config = dict(
    encoder_arch='poolformer',
    model='contrastive image-text model',
    dataset='rosettes with rotational symmetry',
    train_examples=97500,
    image_size=64,
    crop_scale_min=1,
    horizontal_flip=True,
    translate=0.12,
    tokenizer='word',
    vocab_size=28,
    loss='softmax',
    embed_dim=256,
    encoder_norm='rmsnorm',
    encoder_norm_position='pre',
    encoder_activation='swiglu',
    encoder_mlp_ratio=4,
    encoder_parallel_block=False,
    encoder_inner_norm=False,
    encoder_moe='top_k',
    encoder_drop_path=0.05,
    encoder_num_experts=4,
    encoder_moe_every=2,
    encoder_expert_mlp_ratio=0.25,
    encoder_experts_per_token=2,
    encoder_shared_expert=False,
    encoder_patch_size=[4, 4],
    encoder_conv_stem=False,
    encoder_depths=[2, 5, 5],
    encoder_widths=[64, 128, 256],
    text_encoder_causal=False,
    text_encoder_width=256,
    text_encoder_layers=8,
    text_encoder_norm='layernorm',
    text_encoder_norm_position='pre',
    text_encoder_activation='quick_gelu',
    text_encoder_mlp_ratio=4,
    text_encoder_head_dim=64,
    text_encoder_fused_qkv=True,
    text_encoder_bias='none',
    text_encoder_qk_norm=True,
    text_encoder_parallel_block=False,
    text_encoder_inner_norm=True,
    text_encoder_moe='soft',
    text_encoder_drop_path=0.1,
    text_encoder_num_experts=32,
    text_encoder_moe_every=2,
    text_encoder_expert_mlp_ratio=0.25,
    text_encoder_slots_per_expert=2,
    text_encoder_shared_expert=False,
    text_encoder_positions='sincos',
    residual_init='scaled_by_depth',
    optimizer='soap',
    beta2=0.95,
    lr=0.0024,
    beta1=0.9,
    shampoo_beta=0.95,
    eps=1e-08,
    precondition_frequency=32,
    max_precond_dim=1536,
    one_sided=False,
    adamw_lr_other_params=0.0023,
    grad_clip=1.0,
    steps=6800,
    batch_size=256,
    epochs=17.9,
    lr_schedule='cosine',
    final_lr_fraction=0.05,
    warmup_steps=680,
    weight_decay=0.0,
    adamw_weight_decay_other_params=0,
)
Rows from expert 31 of block 3 of the text encoder, named by matrix and row number. Rows with one number belong to one neuron. Each number is 128 + 32 x the weight over its row's rms, rounded and kept within 0 to 255. All counts start at 0. Numbers have three digits each. After the name is the row's rms in percent of the matrix's.
# up: expert up (text_encoder.blocks.3.mlp.up, 32x64x256), inputs 128-255
# down: expert down (text_encoder.blocks.3.mlp.down, 32x256x64, transposed), outputs 128-255
up.24 100:148138188092114074083101100116129142127074155138094165140104146181126137147144078151109106160176188134133109151109108111100113116129129139147102151114124105090094108147156175123159106176128159086150108117137089134134060104198097070073113184110177160132109144142116145163106094188065179167140097150086190102120097149178130080176160164182129129128114126161112141131133161144078149163157
down.24 101:124160077069165159151164101117132138112153094138113064130166148136122160126142096103144117101136158144138121093125102068194138147123153213120171069132119145139159126178109103126127106068120060140160185140119114152151180191109104136157165164138153109094087135096188109094146144082180123145051093122135045190109130098136115102073150050135142153167138120147174088143123145102134092102128
up.25 121:135183139083141097135083158143138117182128178113080118131075117090121142142155046093109130117063153131131140188169122095191199154089128156153104101114116107179136130065178109121158148121149154098120084167111170118121129151138136149149088160110107148138118122094110166109137128220110154132121146133109166162111129126205139087192114135120152113152163186158157124130103169179145160071070
down.25 117:181135146177120119113097065134147137092137140196100135133151089153116141112124156145096102148179133128131078141153166162099153174113180097081136147207164122189160091140139141181131098129116128185124144130146112138123072143138141137131123153155111078125113137214186092107135119088133152131068108162171152096135113117066154154154145133178181127097180128113166069163125158142134112154151
up.26 100:054133064133132090157174120087153120137157163148118162158124154190149095193179136133108097142085126123138134127054187084191091210116107120119174123142150136120139093151106102153103099114127195127126127146156113123061116137181103089127168144199161149116143093123142149120166130122146089175151109120121161107105205120131161206069118190163143100151126092145139154158143125110103180091126
down.26 101:236134150170117100114083132114139141092101081138155118129133114140179150106138121141156129134124146085125100085108089128066149095120128106152064189123105136182110151110165118116127126143164113123115129094146095201166153060128084132097148122094096175173100118165076096145122076115153119111080093234113096182124133126110134077163155118118084074102093128174169166084128091150113090143141
up.27 090:133126147197175053168144123157112088138153137070163143088084179127138102145122113138115107093089123134197015173189111106124107112142125130085185080108094106036137128132127140172093133132155168042101125147122113081123149060204118081170124116112094095118129107054101073128131206124124129138130174123153158093149102170121145115074048117151115125116132124151110124154111093153174086055152
down.27 093:153104138209148162173112103172080162122182094159049091101093125105128134148146157085107138082137125143091191203192141117098096114169106113128106116138154122096126089113098101125153136123081144146092154124136110168176159171165069103138172163163190063077152156102151168126133164132109086137114144111129101149136138130056133147148116121190113142127111164121085084187173092149096131176158
up.28 099:116170155113146117135114140128107152171128104116107168115154157151064083196128084173110109093105093158130104163069199176133101125074148147196182148102159126180066113255127157130165141111072163097124163128122181118178125147127157141080136120147161152116198119116104079163103066149133121095145103115124146098075114152209101140132130098129111156164069176116135149132090125152122196140103
down.28 101:096121080123092172153149128135135162121173104115089134124113110135137124127099130101139154100103119148139194119119143105135155148147174115105112135135159141064134135090110128160117054077153134134092114137123087122087090144120153083171118090139119149126137094166140162093158122191138121199136153081108146165168095127047093154164096098075150142063125139079073139145081113126147108110207
up.29 099:160104143132115123132107057145125132105157171168118118159111196113165156145126159141170140097171102131092112119163102171112142117147207061083139137118107083172133130164153099092166113147134178142180124089141142096142084090108131059131148142139080075108106097147108092135115138164144132126141114150128112104132121153104100137090091149166137100122113184092107154141135142097140107163130
down.29 107:135140127159129137109118150148163175165093127092130096099142188110112139178126198131113077199111115095144098133158105098151177095090104109196085151131109113151126042123072161125115106111182101155153157104071125127155141154170137133103086132201179107138120089115088153108131111132099131122146097096166183076126099076139117069176131108171139133125136119117096122162193159082138135112158
up.30 100:126120086130086166105082173115142039142111140090116106185134133175076108095154093186084186129163132150082156139160112117077074078187091123122159124103105130086135107138106171100109089048131137135171206121135155104129080125141149105170091169125135119200096122090130133129133141099132121169074096189085148092096146087138141102216132120134143155108166109141114147160153195160127085150154
down.30 107:106091131117137144105070069134133166134109134119099170070153161115135190151156161070161142132127095117170101082079151150154121164094101067150166079116152062096096139178144108072175117166157085100132096101142118110115182112154137113095106121061126156145173150180144106088114120144154161100109128156070114128162191221059105069153150088141097109125109152096137171119173052170183133140104
up.31 095:125079136129113124111125122102083180123159055117175080040111155120103097089140125080130176142117162141149194102042140139167176117145167126188154137126139159123114063129113132124120097122169143164146144124160128107119186123140109104141138150116125156183084093095085125087105140160183155167152099138134124202082138186104117047100149147148118096089091090085117145125125186093104121167107
down.31 105:117127120145110109152141148167173085110129186159132163106101145077122170160127136099148109152149145146086152076166153127137075195129132114194082147142148108131116202075130107094127183091129095137066138037108145082149130072096126156129089149121173093075171197152057140130157104115144137149119178120118081122162103069142134132147102151129121098112184101150092158121123087146125235094093
up.32 097:128107153109123180175147164104173172151133124118121071123093143130117130136114126175139117153130137170192097092116117141091133153176069077139050143124083159174176112104136105178156117107089095163059116087129125145178133157153115134114140160173115111091146127163129121130110155134147147120107131159173130130128152063136083221067100145129105148147088129079100160108078131084101155113105
down.32 094:130183125102062099118145138140165135100158105077126177160124062110150108167136026156162168067138131102076097185100156131164110121180163155154095143119094152148072100061108162064137091138135126126213122136149107132139178136120112115051142132117140134143151096120151155126117079202111152086128124058106123150163109148094160080127138159104102151141145131155184146124169106152119119161131
up.33 103:109128133127090170115163094108113096139129178115073117116051114153115108076120071112095134141118125104130119112162159128062153067113122147154130146114091116166144147085170130149088111062117158088112206101110151082135082108126105182167148112118082172116105102152115181118123114121173139106166105150107148160106126148109170081129123122129148131136137095090208119090149140113086104124113
down.33 099:175124101102097114168077131178119124149123101224171139162122118113175110144075115101110106106186156107139142086159122140128096153129104212120119118097137124176127096160056126129122140180139146155145109132071091118066166193119098118092170162145121158180133118167187100204127078129114109112081075054140165116147113131145123165117127036174099157149125145133089129159125145098109112112150
up.34 102:097154116135167173196182116093137143138087115134122138133095144137094094101112155136091133119136149156163077179163119134132148072133061125179191177145110116145119141133122158161133102108120110146134076141121177132106148117129121170145146100079127148132194162118157159129146060136107146140158119133105166061088119174191105067154129139191148124069145098091108138149181148123067140106144
down.34 101:108121099086126146153092120100135097103169090153096136114085075108221136144106121070082132178104139118137114109058132108170120195154088100118143149148091137114138110042091108124127161114156086125148094134178155198180121114052161150125113128117115177145129073159090132120124136109120077141152135060100106143139171089136082141121145136108186149107128109145163199134139128107130172193146
up.35 111:162120114100140122164094119108144128152125097184111070155145101097132105122107137082117108119122096093096126182117127176094137082152102146123180157136181150111179121135150116130109103109142090205135125122138133130095149179091073154171121085128148116173178124159143092105116112117092115090118122151125114103122125144087170062165091171104211187143130103125071118122107157175223063104083
down.35 112:085158129133141157127131131109140114184117137144159186074155076085151066134180062095159146132111190107124099104098138157102136150106127130139102143130088038230065119103145069190153165099141111094124104126133116139136087132155152102125064157134170173102174136106161140096147113108091124121176127152179096153131059150193078139103109159129064142171130139161157147123148142116094180117124
up.36 105:110144100102119119182117159129071119106113096058158138213064137117124050127149113183163128054122171141136174126152114168119069126110145153108130163167113147147051063179100139072173107132112136153144097095130155126113133088133148105137068159181105168095129109113058117078127122115108142145162115108157177142142133145095073102143212122085181151153168089096150101142155142167130153092155
down.36 102:169130151139070097127065094164129166106105141106153186119109149097121170128155076102137094204138127139150127115106167133087153153135129101084194110096193149096191158122173196108161090156199079159163174138084145132176111132072135175123163095176139164106170133144151145134032126141073125144100176066166137129120126149159200137074101149165145125141103125160174134127134144124140119128130
up.37 092:081108165085106095137120141134108104171159069109074098115152142148064104093113123169106133127100150125141164112179136091108111084119070123103164199160098108145084104138111116086061158127181176138172191146093205136132120172166165123083140112125112122127131091124145110107141173122217134166144133084123125121133095122096097107094127137109142167087104128097143145084122181105086164128139
down.37 092:106101078091109182127084105134202169119072177139127135143107147111111137119115147094121140101090137119093112055136126172138094170107114162215111090100125201148110101150147099120114168132104114079132056119131146121171109071127164086145124111083143138091125133044172116089136122149107091103153084115130164141100141132140137134107121078156139116110112134116109141137126092090153104141086
up.38 100:096152094129132050109189182113131147107146075068124111112111131144160191101128136134103129130181098100150154095122144123166118145095129088171143120133157138096147203155105101144159133123147084101075137127165152148109093118147102183117096172121223071097149090144169167142153118146144210076117085136135089105162134119063174098108167186117097141167196130088091109106170115111120098081099
down.38 097:192175113139155117119105117128126127129081133177136122130137102127132133127084107188114094085066163176092103154148076092153148170140105166146150125143119113133150123103216154095137147147146126125145152117121125124129104190139072123131119129118113131170062132163099105148094125166127143129064114137173129089084146186125180189151086166137152120151104157218107121181064170153133138122201
up.39 105:100108166161151074139104115126107102151093147122118066159132144179121092097143154087156180148133174096112118091088134160176157137140146154151167109162114150096087141127116133111115155112090094154069107192199121164098108081126084105105137155117092168119133117132116132141099180157140045107080146180158192067132112122180151159118089092152136160167107087165080123104148127086133129175157
down.39 109:143173121118165191165131116083092094149142123154121113133159117122207142158138140117133159142104173135133083173121123082130044122134083125151164155152146149082124169092154087136146137122136117083035114096112142104116091139092148151048122073162157097149112123147095121079102136079137134193155107125131115090110150069138137081133115125112089165164131149092125118135119096135147135177135
up.40 103:143127196164163139095100142122122154197093087177124104064102122113127152106157134199159090137128143122176065104164152133099187175171145134106100130164161078101199080120096117123096131148149187137107102117123150141106193134138105116131184083105128082127118156165100145105153154159109137122083107192121147177086114088160189126109097148155180125135139064124083106144076121141115113109089
down.40 088:125172118090105100094179130117096128090155118084135165185133096126173078120094137136123144158148110195115139155079120111117127110148087061169186160122141144107091114099139124132130182165099088119054123177131082109191089146150144132104080141198167197139121119153140125140094114190108163188163211104160095105147132145132148117117137113104102121118114171112167159091161122174143141114202
up.41 099:130102086113136172149083081157137149138155089129111154119096159118162188054146168068187155077156118224139084162120080151131152155099130142207135042102101168076081140115105117198125107145193125121112183139109133124128149101098062170176146042112160129128071149147109151160089085096121117157132126152095149110130166159138092123115136157152106149095153149108101155114151161083094179151094
down.41 103:147180147150110169131148179128106165128125152081107131074132147090110134056093133163157068141097170103119122116181169132135094128113139147142138105253183069159109106117160137090149129114105120141165168074130173179103127121154171182134102122126127151171190119108138084155111136137135149112182102166123089149148115149118173152148165093116070116111132136110127127143089090157082168128135
up.42 112:146107085165145102190125092126168202152109102141102090128133067119166115199132153075149158110077079128140107116150197144174161142144097110110124107089132119136179093111087104099149099171144139125147134159137125156105127100086090132154183136155128141112128111139130117112076160151100034131115111149109143127094077114115144109195109125158116127123063168169115125074136152136130092151106
down.42 101:084074102044186129119120188107133139153155173139171126155195168140126137096161130119122194170154141108127119102184048109196099117114140129065153135118103148103100108069144144125158079071157170104130158174085106160110125106181145191125130121120147132092143074140144131160120148124121166161140155110122093144088126146103146128097134114102098162174109096144161143128078178119069102208112
up.43 096:057137142144165116123147137135100139097140059104132091053111193157090148133165084091064074096141108112150082083097150123149103199133109111103159063147174155087128087099145166177110115127133117107112122108173106159078171115102152132105105182095140113121163140168108119129137134180118129119166176122156130135115152107093141113180211146159121098166104144078164147171099152079136103165121
down.43 096:160149146115143117162198122171178120113097125167150114099178079128151076252098105174137102145043143123145107136139094068128162111076113131138153212136043135182119126122084161135164132087117095147079114155116105123120141144164119113132121094138115113151166126082089134169131131099136137128101075125142117156132146086148124090084089134053174173153164099157074097142105134111082049058164
up.44 083:163135179166116197140151140086067159112147134152091163140142128145105169155102133192145138115162098110130135164133158152146124044145147166155139117099193144163114125113136122110101170149141140107121118176137090177078157137109145149123098204127173109133126116121108141161131151148177058133111055092148115091115165120127160086141150172142113097135112104094129090102141069065096110126104
down.44 103:135158087107118117129152139182143138106085136132163117093097114136104056181143150151111123111131114135154103129161097109115142184107199090204177109129102120076167101165134176142116134096112138096144135088097128123115180151143158096151077101145154130098123178162139123172087149097147139093167113111132167096163123173123119130179130076160126075181163163127137176161156105069023108160090
up.45 084:155205129119120167133172125068141125111205150127133145086160154134136077136100210160135089104092112134144129152159151098091128157133164129063132106168198122115141081115127148116077103166123142080126103145173102150108090101098084153081125159147139086097152133124120135089116149113079097130121073126122137127086164086078139113110156138166101146070159083107152155122124122184130148085152
down.45 094:098156105145150173162130123140136133126094109156097181155170123110106101084131113108111146185156121061116118115127084166155123106126139177192068098087082089140132155174118143073166093108112136094150120150138096152165145183138096098115082129165096117132146115157186160173146100168044114151163193117201068140157125136118118084073116155123135146119139147128017129157125175148160125164087